A small multi-label audio tagger, trained from scratch: norm batchnorm, soap at rate 0.0048.
Rows from block 3 of a small multi-label audio tagger, named by matrix and row number. Each number is 128 + 24 x the weight over its row's rms, rounded and kept within 0 to 255. All counts start at 0. Numbers have three digits each.
Before each channel's rows are labels from the 100 clips, of 14976, where the channel reaches its highest value: "top examples" is what is common among them; "loudest band" is the band of the loudest frequency at the time of the peak. Only what is clearly more common there than usual is listed. The data: notes from a synthesiser with random patches. In brackets: how many of the 100, against the usual share in percent.
# conv: width-5 conv, stride 2 (model.blocks.3.conv.weight, 192x192x5, each kernel summed), inputs 48-95

top examples: high-pass (58 vs 20.2); filter closing (49 vs 19.7); resonance (46 vs 14.8)
loudest band: 4000 to 8000 Hz (49 vs 20.6)
conv.44:142129149097137120077131141130120106162095148086103112150139125131139098128083121078119126134148154108171138137070144106124118166129175114090101

top examples: swell (57 vs 25)
loudest band: 4000 to 8000 Hz (98 vs 20.6)
conv.159:152146115139106131121115097170129167177142131109125157123109136135110125138136095114093134103127134146126121114128103093174087139154137139071144

top examples: bass register (63 vs 22.4); gate (57 vs 24.6)
loudest band: 4000 to 8000 Hz (94 vs 20.6)
conv.128:126116123112124176144109098129152154118166116078108126107202132142124129137130171123142121140136128125143153158079122148176170131133134159121101

top examples: gate (73 vs 24.6); harmonic FM (26 vs 9.8)
loudest band: 4000 to 8000 Hz (78 vs 20.6)
conv.60:116125141098140073128133156155098112139142143099114131108095121157100150120133162136121087108131157135134127078144128148131143132126127115117118

top examples: noise (67 vs 10.4); swell (62 vs 25)
loudest band: 4000 to 8000 Hz (98 vs 20.6)
conv.187:120140145126090112149117098156153134144119072143127123134092131128096121116139107109110163135114145117120139135091130138120114137130172120152104

top examples: bass register (71 vs 22.4); low-pass (59 vs 19.8)
loudest band: 4000 to 8000 Hz (100 vs 20.6)
conv.59:119103085101150148140093115115131090117135110127122138146086125136176111117109126081119150131133155109154124138103140142132106169124116143154143

top examples: bass register (51 vs 22.4); gate (51 vs 24.6)
loudest band: 4000 to 8000 Hz (70 vs 20.6)
conv.180:134152145151117142091136181106107113144101104122117100165120166154152115145119141118128135148152112089137178117119133090103116113138131177125170

top examples: high-pass (65 vs 20.2); gate (55 vs 24.6)
loudest band: 4000 to 8000 Hz (62 vs 20.6); 2000 to 4000 Hz (31 vs 5.2)
conv.149:147120128111134095112121136119145123166097141136144155095101078078095154088135106127132159075080106127176084138148126115121170142102132098110118

top examples: high-pass (57 vs 20.2); pluck (51 vs 25.2); oscillator: noise (26 vs 10.4)
loudest band: 4000 to 8000 Hz (48 vs 20.6)
conv.34:102152087122136161097128103161152115118119105144112102110142157123181157152126144113116128121188099166119139123111087185173160175126090143175112

top examples: drive (70 vs 25.2); noise (40 vs 10.4)
loudest band: 4000 to 8000 Hz (86 vs 20.6)
conv.107:136103106138121141103117119154149115145133088151130116135088145146121105131129113106133151123148148132109117125110176141105105157116135113097092

top examples: gate (72 vs 24.6); bass register (59 vs 22.4)
loudest band: 4000 to 8000 Hz (90 vs 20.6)
conv.134:132129098132098108091117132123134145195128124156136132104108135141127136127101123135125146165115121104156132115156134211099119140148162152144131

top examples: pluck (52 vs 25.2); bass register (51 vs 22.4); filter: low-pass (44 vs 19.8)
loudest band: 4000 to 8000 Hz (60 vs 20.6)
conv.77:148115110161136181104154112165123123120135122144146103113127138130162140142128104103129162119088140118143126148114123103117131127144098113155103

top examples: high-pass (76 vs 20.2); noise (56 vs 10.4); envelope: gate (51 vs 24.6)
loudest band: 4000 to 8000 Hz (77 vs 20.6)
conv.39:126122130139132151125164102091163143118087124134121127146148129148145113146095139155118166129166147129146111155131114162139079149129106129117146

top examples: pluck (54 vs 25.2); filter wobble (50 vs 20.1); filter: high-pass (47 vs 20.2)
loudest band: 4000 to 8000 Hz (42 vs 20.6); 2000 to 4000 Hz (27 vs 5.2)
conv.145:117099157105151094132108113122166095127058159178136085127135103089053098142108128127132167144112093137142103112123108179152129103125146101121155

top examples: pluck (83 vs 25.2); bass register (60 vs 22.4); filter: low-pass (53 vs 19.8)
loudest band: 4000 to 8000 Hz (49 vs 20.6)
conv.132:182116121120072103136154101118133128070116109092136135102126099105135139128113147138123124129107099082152091161143134116098109108165121146144166